From a checkpoint of a small audio frame classifier: 26041 training examples, 9.6 epochs.
Rows from block 7 of a small audio frame classifier, named by matrix and row number. Rows with one number within an expert belong to one neuron, the router's apart. Each number is 200 + 40 x the weight over its row's rms, rounded and kept within 0 to 999. All counts start at 0. After the name is the row's rms in percent of the matrix's.
After each expert's rows are labels from the 100 clips, of 14976, where the router gives the expert most weight on average: "strongest on" is what is common among them. Only what is clearly more common there than usual is listed. The data: synthesised sound scenes: up to three everyday sounds over a background.
# router: router (model.blocks.7.mlp.router.weight, 32x128), inputs 0-127
# gate: expert gate (model.blocks.7.mlp.gate, 32x64x128), inputs 0-127
# up: expert up (model.blocks.7.mlp.up, 32x64x128), inputs 0-127
# down: expert down (model.blocks.7.mlp.down, 32x128x64, transposed), outputs 0-127

# expert 17
router.17,099,238,168,250,246,200,154,161,210,243,286,202,203,175,114,157,124,207,192,153,232,202,203,198,265,239,258,130,154,147,254,211,240,265,254,225,209,134,185,209,217,272,136,258,187,257,270,138,204,186,191,146,223,225,182,156,152,234,202,166,160,189,179,261,192,133,236,208,248,206,144,197,176,124,170,183,189,205,262,184,191,249,274,232,198,233,197,190,254,250,215,176,137,161,172,160,245,201,154,137,164,179,247,201,239,187,221,252,265,195,184,148,179,180,187,196,214,175,250,207,247,266,201,218,236,239,205,179,221
gate.9,107,218,233,210,201,208,236,233,146,225,255,196,134,192,223,166,145,222,174,252,155,197,189,281,169,125,154,205,232,181,243,157,228,203,163,173,191,165,140,214,234,246,262,219,183,263,217,206,264,199,217,190,162,202,215,249,192,156,233,195,182,167,192,162,246,159,267,295,215,173,135,218,118,197,222,241,270,245,195,228,230,220,168,165,163,129,155,186,148,185,174,224,194,231,157,105,263,236,181,239,204,181,172,219,172,230,208,215,82,197,238,217,259,191,177,250,182,190,130,166,172,100,253,211,202,222,207,158,164
up.9,095,188,216,192,180,220,219,132,227,252,217,171,212,155,177,192,211,187,109,180,191,134,124,233,193,116,259,212,194,168,209,172,156,214,117,240,172,143,179,228,171,258,148,268,195,133,251,209,241,233,231,226,246,209,167,183,235,158,251,277,128,128,195,247,198,127,255,214,237,245,229,149,204,211,192,212,248,171,221,253,275,281,164,169,184,213,208,177,176,203,221,195,181,172,232,198,187,238,172,144,175,233,255,177,194,203,254,204,171,259,181,219,198,185,106,160,211,247,176,280,234,150,247,171,205,236,167,189,252
down.9,098,125,255,241,201,239,140,258,262,217,135,197,252,202,201,206,215,126,163,170,147,146,264,147,179,211,210,193,235,198,215,264,134,168,223,189,186,206,148,208,160,185,237,154,137,191,244,242,217,254,226,212,243,178,190,114,146,207,169,156,201,140,242,186,243,134,175,248,158,198,252,105,252,229,200,198,182,207,181,165,176,240,143,191,270,252,154,216,234,228,203,239,165,154,210,143,206,177,240,148,133,164,194,242,222,240,215,235,274,165,210,161,210,198,199,186,220,269,198,260,197,265,144,199,179,167,243,149,219
strongest on: crying baby; first sound: crying baby

# expert 29
router.29,107,220,180,181,244,182,232,194,211,222,146,175,164,201,214,218,157,174,210,164,227,228,127,142,152,236,216,256,196,238,177,180,184,193,255,150,153,170,175,197,251,137,192,215,250,220,264,218,208,164,191,102,193,257,269,184,229,200,159,191,188,253,131,185,260,127,223,183,220,174,220,214,127,193,248,149,166,198,233,155,211,207,188,274,151,154,236,225,182,198,198,215,228,203,170,190,240,173,249,171,247,113,215,170,91,182,252,172,219,131,237,143,153,197,180,160,137,131,150,170,220,162,155,249,140,231,200,267,149
gate.3,087,214,214,224,185,244,201,231,211,164,184,212,184,223,213,180,202,205,197,255,196,244,283,272,253,224,167,192,178,240,179,173,164,201,183,179,260,216,196,282,178,150,203,189,146,173,230,253,208,119,193,215,256,203,213,217,205,180,159,133,185,70,209,270,162,191,140,225,134,181,201,246,251,227,206,161,158,192,229,155,123,194,199,157,266,223,174,195,218,228,268,290,196,182,229,163,200,224,147,206,285,188,188,155,163,183,252,165,110,200,240,230,154,177,186,153,180,238,241,174,141,260,190,167,239,194,252,116,223
up.3,103,231,199,179,194,201,238,224,240,268,167,260,180,213,281,193,166,150,264,202,209,183,226,214,216,195,237,203,242,229,109,220,209,295,213,291,196,160,269,224,205,196,150,199,177,197,246,236,157,177,198,279,205,148,171,136,204,174,163,191,189,222,230,255,204,219,269,145,249,195,235,258,216,181,106,189,138,209,222,256,228,278,141,227,202,168,140,178,137,184,179,159,215,182,130,198,107,245,210,258,184,233,212,146,228,138,225,187,201,282,233,196,202,279,172,248,196,228,202,182,197,209,207,212,247,171,222,229,196
down.3,098,249,170,184,138,191,200,176,216,221,206,169,165,166,166,152,138,253,166,211,142,180,241,290,198,183,220,238,157,250,254,165,308,174,152,149,213,219,217,179,156,219,233,174,246,231,163,253,237,174,194,134,119,174,183,148,156,297,193,227,199,217,132,116,299,279,251,226,249,205,194,202,218,216,195,174,197,234,155,173,222,192,179,239,138,190,174,169,138,172,223,243,275,227,280,203,243,206,149,220,192,198,209,174,153,177,198,170,228,165,214,182,215,261,193,191,238,234,206,260,209,218,234,133,192,229,161,185,230
strongest on: sawing; first sound: sawing

# expert 14
router.14,100,186,235,261,238,231,227,182,125,171,232,226,172,212,282,192,126,240,243,197,144,281,243,201,250,177,215,147,185,214,221,235,152,246,186,187,111,260,172,182,180,242,171,253,239,275,128,153,199,180,158,210,234,179,151,280,224,210,230,235,162,165,235,200,202,200,206,154,165,234,203,214,180,190,163,257,257,169,198,188,232,154,143,131,191,198,163,205,180,145,158,147,260,229,240,173,281,157,209,270,184,189,170,218,181,201,140,217,266,151,172,152,163,240,149,159,151,157,232,188,215,130,131,211,171,214,201,182,198
gate.0,101,208,233,123,245,252,238,210,248,204,176,236,301,187,231,188,199,223,273,302,189,207,231,137,161,250,214,205,223,282,241,307,202,223,343,172,179,186,193,194,180,226,259,122,209,169,247,195,184,253,156,194,232,222,251,192,232,263,208,234,176,231,240,178,224,212,140,184,170,272,289,148,223,202,236,233,199,171,170,175,199,201,183,237,178,221,217,212,167,189,183,209,206,255,265,256,210,169,194,212,185,164,216,273,252,189,220,191,209,222,173,134,177,259,177,181,268,214,167,191,214,221,175,225,174,168,184,218,207
up.0,088,144,285,140,268,225,221,154,185,194,125,154,249,207,224,232,181,242,248,265,239,236,190,197,180,249,261,254,251,278,229,246,255,181,261,136,139,131,177,180,162,193,197,186,142,130,152,168,211,238,151,215,190,207,280,196,179,176,220,221,188,203,211,158,164,180,159,247,264,249,237,265,257,237,189,215,158,164,143,140,226,168,183,236,203,161,219,191,177,192,244,233,225,229,247,213,225,213,132,211,151,133,204,210,241,214,198,206,201,233,188,181,182,276,166,129,176,156,234,238,212,246,140,196,222,154,174,228,163
down.0,099,234,177,185,230,194,184,261,228,216,199,197,205,178,201,186,245,226,136,198,225,127,217,158,201,197,266,207,107,128,277,184,214,221,269,171,154,213,206,156,185,241,204,227,180,193,173,304,244,209,148,255,219,213,174,215,207,219,184,243,105,179,219,245,177,265,228,148,190,186,202,220,193,132,227,172,198,161,204,164,78,199,260,239,214,226,125,190,124,209,247,282,203,230,207,214,267,240,170,218,193,264,170,202,289,200,159,239,172,217,156,200,212,188,101,188,187,187,186,185,157,192,152,166,231,144,211,192,183
strongest on: snoring; first sound: snoring

# expert 24
router.24,097,211,166,269,261,176,161,189,244,175,160,197,208,168,199,217,163,147,174,133,223,214,147,187,173,250,232,185,217,168,250,212,246,190,271,173,153,153,146,166,253,206,218,159,229,213,271,286,233,239,263,221,160,155,181,223,173,161,145,209,203,237,189,180,189,237,204,115,128,226,209,224,196,183,251,236,168,176,236,194,167,207,255,258,219,265,208,209,253,232,227,212,138,252,167,223,154,151,279,155,130,260,193,188,241,237,162,167,253,196,177,175,183,189,125,201,229,196,153,158,189,268,127,180,278,154,224,142,176
gate.8,091,236,210,206,218,241,144,216,154,308,249,238,142,186,189,127,222,228,251,258,188,181,213,173,186,166,202,177,227,147,191,157,215,205,212,157,151,153,155,172,233,189,162,234,225,259,230,232,130,201,201,166,203,269,204,153,209,147,98,185,250,219,158,284,145,183,199,292,210,169,161,177,214,202,209,309,197,190,221,239,248,138,225,223,240,170,212,184,201,204,177,229,221,203,238,154,197,218,181,131,191,264,192,188,195,202,219,244,208,282,128,222,199,144,170,141,230,218,230,184,217,199,253,164,236,155,268,209,278
up.8,095,156,196,173,237,226,131,255,238,277,214,195,116,183,171,222,259,222,224,269,204,201,192,240,183,192,197,158,198,178,200,221,234,207,189,150,157,222,215,194,187,154,102,182,174,196,243,253,180,236,121,207,174,229,163,110,91,169,148,160,202,240,183,200,182,229,237,237,245,217,159,181,218,246,137,253,138,210,265,190,272,205,248,170,263,269,209,183,191,145,198,250,149,132,221,178,175,257,185,260,232,232,158,186,237,194,160,195,194,208,216,216,177,148,178,208,196,254,267,218,202,173,306,185,230,187,229,182,238
down.8,095,190,193,215,182,225,261,140,207,247,272,149,256,222,246,172,178,147,235,244,191,186,165,185,171,225,210,250,188,248,178,145,154,233,169,184,202,188,196,234,244,229,162,240,284,227,173,160,244,161,273,241,234,234,289,186,276,239,220,208,214,271,237,226,196,136,268,144,136,220,172,269,197,244,215,142,187,212,201,241,240,238,151,179,235,154,178,205,164,244,190,182,202,236,207,211,177,238,186,267,187,183,228,210,214,235,216,187,198,287,212,161,234,201,190,272,244,233,163,227,150,164,221,322,189,288,157,202,187
strongest on: number of sounds: 1; chatter; glass breaking

# expert 26
router.26,095,208,262,165,135,193,201,155,212,238,163,156,147,185,168,202,213,179,260,245,163,254,204,238,266,138,225,140,130,201,195,180,194,231,201,154,180,177,220,173,234,263,251,252,212,214,151,219,217,129,207,141,246,226,192,172,230,118,204,123,231,139,108,173,196,144,268,175,134,169,216,206,139,213,249,119,228,162,203,214,266,228,192,202,182,263,208,175,141,210,179,143,230,176,188,234,241,204,213,189,231,198,189,223,221,281,209,152,186,219,236,211,190,121,139,169,187,252,169,133,153,165,174,204,236,238,155,241,162
gate.0,078,160,222,221,203,220,236,238,114,105,204,203,239,184,183,219,220,277,253,188,211,207,154,205,195,174,112,211,208,255,172,176,216,219,203,175,121,290,143,217,131,227,263,204,172,230,190,233,153,291,185,171,220,198,235,228,180,229,132,203,227,162,246,166,132,183,200,179,173,217,155,221,208,202,227,218,250,207,193,154,161,192,271,184,130,212,223,246,211,232,267,217,243,173,206,234,202,153,175,196,135,229,103,175,148,212,178,263,238,202,76,190,154,191,192,217,169,152,169,183,176,203,255,176,232,254,182,221,242
up.0,087,252,206,187,222,126,204,161,168,246,225,234,232,208,272,161,219,233,227,184,229,207,198,278,245,216,152,145,182,164,318,246,168,189,249,199,208,184,130,250,265,194,227,228,177,215,233,216,189,202,105,254,292,190,224,206,261,154,213,159,220,287,250,246,192,197,171,174,191,311,198,216,262,258,202,236,215,235,201,220,240,174,210,157,214,199,260,184,228,235,220,179,273,236,222,223,156,239,183,188,258,212,209,269,267,245,152,175,215,207,193,156,110,177,219,236,167,187,192,218,175,177,254,234,218,200,188,198,229
down.0,084,209,219,202,283,204,244,158,204,195,187,212,231,245,246,176,195,253,232,262,262,182,195,179,234,232,261,222,191,153,251,213,168,233,229,273,200,233,224,206,241,176,260,181,188,173,182,215,276,222,223,252,176,198,220,154,134,295,274,167,202,146,223,210,185,160,254,208,251,178,242,170,170,240,193,313,118,148,219,180,293,145,195,236,154,207,176,272,163,163,132,218,197,204,213,215,169,209,169,230,215,237,211,174,241,206,187,181,205,180,223,169,178,177,165,178,187,264,271,133,238,290,268,151,182,187,166,210,213
strongest on: number of sounds: 1; stream

# expert 31
router.31,100,193,198,191,141,242,161,190,151,199,208,140,255,178,150,231,236,239,155,151,161,210,266,206,153,209,179,182,164,168,253,254,253,212,265,199,271,224,235,129,203,228,297,217,213,216,221,222,220,255,256,231,167,207,254,256,185,279,193,267,223,183,214,225,187,113,185,176,187,125,211,174,203,209,206,219,169,190,172,200,189,137,189,229,164,264,196,183,224,143,143,170,189,201,161,189,286,188,258,110,116,207,186,202,164,174,203,273,223,197,245,194,195,225,182,222,211,267,170,245,197,143,284,216,130,259,193,194,211
gate.8,106,171,110,190,204,207,171,219,218,138,206,237,193,196,184,161,205,219,185,167,153,223,177,271,243,271,225,212,203,155,165,245,252,164,197,192,176,204,207,150,271,122,239,120,234,143,199,191,154,257,212,213,232,253,189,196,145,115,169,215,149,214,184,182,249,199,198,139,137,195,212,234,132,293,203,173,214,206,244,230,176,225,150,226,149,190,223,240,263,151,237,206,244,241,181,231,265,173,254,181,218,126,101,229,141,192,247,231,208,224,206,160,153,244,194,201,153,170,158,185,231,216,225,228,154,104,173,222,230
up.8,110,137,220,212,198,256,204,174,161,209,291,232,215,153,159,198,209,175,217,241,226,202,226,246,247,183,239,148,263,272,205,153,153,187,169,202,241,187,204,210,171,234,207,251,226,213,217,185,166,225,234,270,218,198,182,280,240,205,198,210,199,192,232,132,72,195,171,273,194,183,204,185,226,150,270,284,209,160,220,236,173,194,264,140,221,141,202,184,184,220,215,232,249,211,288,248,156,261,172,223,121,217,207,189,216,139,195,220,175,246,157,286,197,206,202,227,174,244,243,246,189,241,277,190,209,175,245,214,119
down.8,110,189,195,242,196,143,152,173,184,136,164,153,255,215,185,208,188,188,118,253,257,202,161,201,235,158,161,249,194,168,182,168,198,176,144,189,278,231,187,223,243,168,262,204,209,134,225,136,176,275,178,179,225,137,263,232,182,155,199,216,220,162,173,137,211,202,225,238,121,209,226,222,220,150,201,215,213,189,196,150,160,158,184,229,130,163,190,225,199,175,221,131,150,202,168,170,160,185,214,189,258,211,208,208,157,253,220,164,257,298,187,226,222,156,263,173,139,232,145,246,326,171,208,282,203,215,203,162,248
strongest on: meowing; number of sounds: 3; beeping; first sound: meowing

# expert 3
router.3,103,168,166,192,188,200,162,273,241,238,115,175,187,158,165,194,235,236,171,218,179,178,211,233,267,247,231,189,262,206,198,158,191,235,197,185,171,172,157,202,218,267,129,199,220,131,223,177,136,286,265,179,223,235,161,225,168,170,189,156,240,184,234,184,203,141,259,172,224,254,242,184,144,191,270,159,170,179,172,275,173,152,191,171,207,157,164,143,167,172,259,233,209,176,190,167,161,255,148,257,129,177,232,161,175,182,234,276,282,276,148,215,269,223,214,227,198,203,224,132,203,144,174,169,238,134,207,174,205
gate.0,131,183,251,208,267,134,171,206,137,233,193,167,245,249,147,213,246,167,170,215,174,157,228,202,241,217,258,249,169,163,203,265,266,196,215,152,219,254,130,147,204,158,184,137,208,173,189,227,159,242,204,216,177,199,81,238,233,218,133,176,158,213,194,203,176,210,158,263,203,204,156,105,294,212,204,174,195,181,133,191,239,112,190,170,191,187,143,235,187,145,227,164,180,188,185,225,212,162,181,195,157,178,277,288,215,266,164,219,193,186,126,230,161,205,217,211,212,182,190,226,230,219,227,239,239,204,198,178,296
up.0,143,226,165,239,195,269,234,180,246,196,169,205,187,109,221,121,196,163,227,151,192,253,102,247,186,201,184,190,261,246,204,211,158,298,153,264,209,175,206,264,166,252,170,283,263,226,246,210,238,184,170,226,260,220,256,164,180,163,229,223,184,189,245,240,208,181,215,154,243,219,223,237,126,248,233,249,205,231,200,185,194,205,271,202,227,199,248,81,192,230,159,240,204,156,193,206,195,256,249,242,256,232,163,143,246,218,253,217,213,220,183,160,212,171,138,182,188,208,219,176,191,185,156,156,151,200,237,256,153
down.0,127,189,209,169,150,136,216,168,205,223,218,252,180,211,135,212,196,206,139,294,183,237,268,242,255,170,204,164,120,170,193,197,263,207,184,231,166,139,179,233,208,230,206,147,205,177,170,179,215,189,151,214,154,206,228,222,319,267,179,186,147,142,183,127,156,291,214,202,214,146,150,257,151,117,194,221,178,252,223,146,166,236,167,171,188,228,190,170,163,275,244,231,228,217,204,192,233,278,186,189,253,220,178,253,146,164,270,232,182,117,207,195,151,184,209,207,192,252,170,198,154,190,234,153,183,217,190,173,157
strongest on: melody; first sound: melody

# expert 21
router.21,098,160,219,242,251,223,252,199,140,158,156,246,124,148,238,152,173,123,202,155,190,256,227,198,242,168,196,199,140,190,257,157,208,150,201,234,131,110,159,213,171,136,208,190,226,217,159,164,153,253,169,169,190,203,201,174,240,156,196,225,242,204,203,250,232,158,250,145,186,264,244,189,178,229,231,169,265,190,194,151,194,216,184,151,246,174,191,221,181,140,202,195,172,151,115,162,168,211,132,262,205,135,216,245,196,225,148,172,169,233,156,264,175,176,202,204,224,216,252,129,156,196,272,193,225,153,226,274,267
gate.9,093,218,228,219,279,216,229,160,221,206,169,217,135,211,203,177,166,144,208,143,174,247,230,202,210,212,130,183,180,133,250,232,139,186,164,253,208,237,209,209,199,143,157,146,182,242,132,184,247,140,108,232,217,181,204,164,234,239,286,164,211,218,223,201,216,207,175,216,210,223,212,199,264,250,151,219,249,229,276,159,139,183,145,162,167,144,157,168,265,190,191,236,282,179,189,194,208,176,236,234,315,211,203,233,252,263,220,204,217,158,302,242,175,165,198,243,158,134,196,159,149,232,183,191,197,198,159,241,185
up.9,084,199,161,133,235,217,225,250,224,165,211,249,199,216,203,194,201,106,238,211,226,254,228,167,176,162,195,251,145,204,240,181,228,189,239,175,318,176,162,268,203,161,203,219,182,227,169,167,237,235,154,173,182,227,192,169,184,195,258,197,288,180,210,138,182,158,254,254,164,230,169,212,188,154,193,288,208,191,260,219,149,197,238,182,198,186,185,234,206,292,204,290,127,208,189,204,174,241,126,227,229,248,245,143,222,219,141,147,226,214,202,203,234,159,153,201,255,197,186,191,140,283,160,131,161,211,266,219,244
down.9,089,182,174,182,173,212,147,132,193,204,139,175,194,199,236,282,225,209,114,220,208,179,146,183,209,235,241,223,200,148,226,149,184,174,208,203,229,196,179,139,236,187,169,299,217,204,227,234,148,256,262,189,160,201,185,298,193,225,112,209,187,164,172,238,212,190,212,146,219,211,281,188,168,259,223,239,208,212,168,229,181,79,185,146,236,146,189,219,175,327,257,151,195,148,146,220,170,175,177,194,195,237,131,206,136,203,187,197,172,216,183,210,233,214,133,170,211,206,174,199,270,153,177,227,170,157,168,237,239
strongest on: sawing; fly buzzing; first sound: sawing; first sound: fly buzzing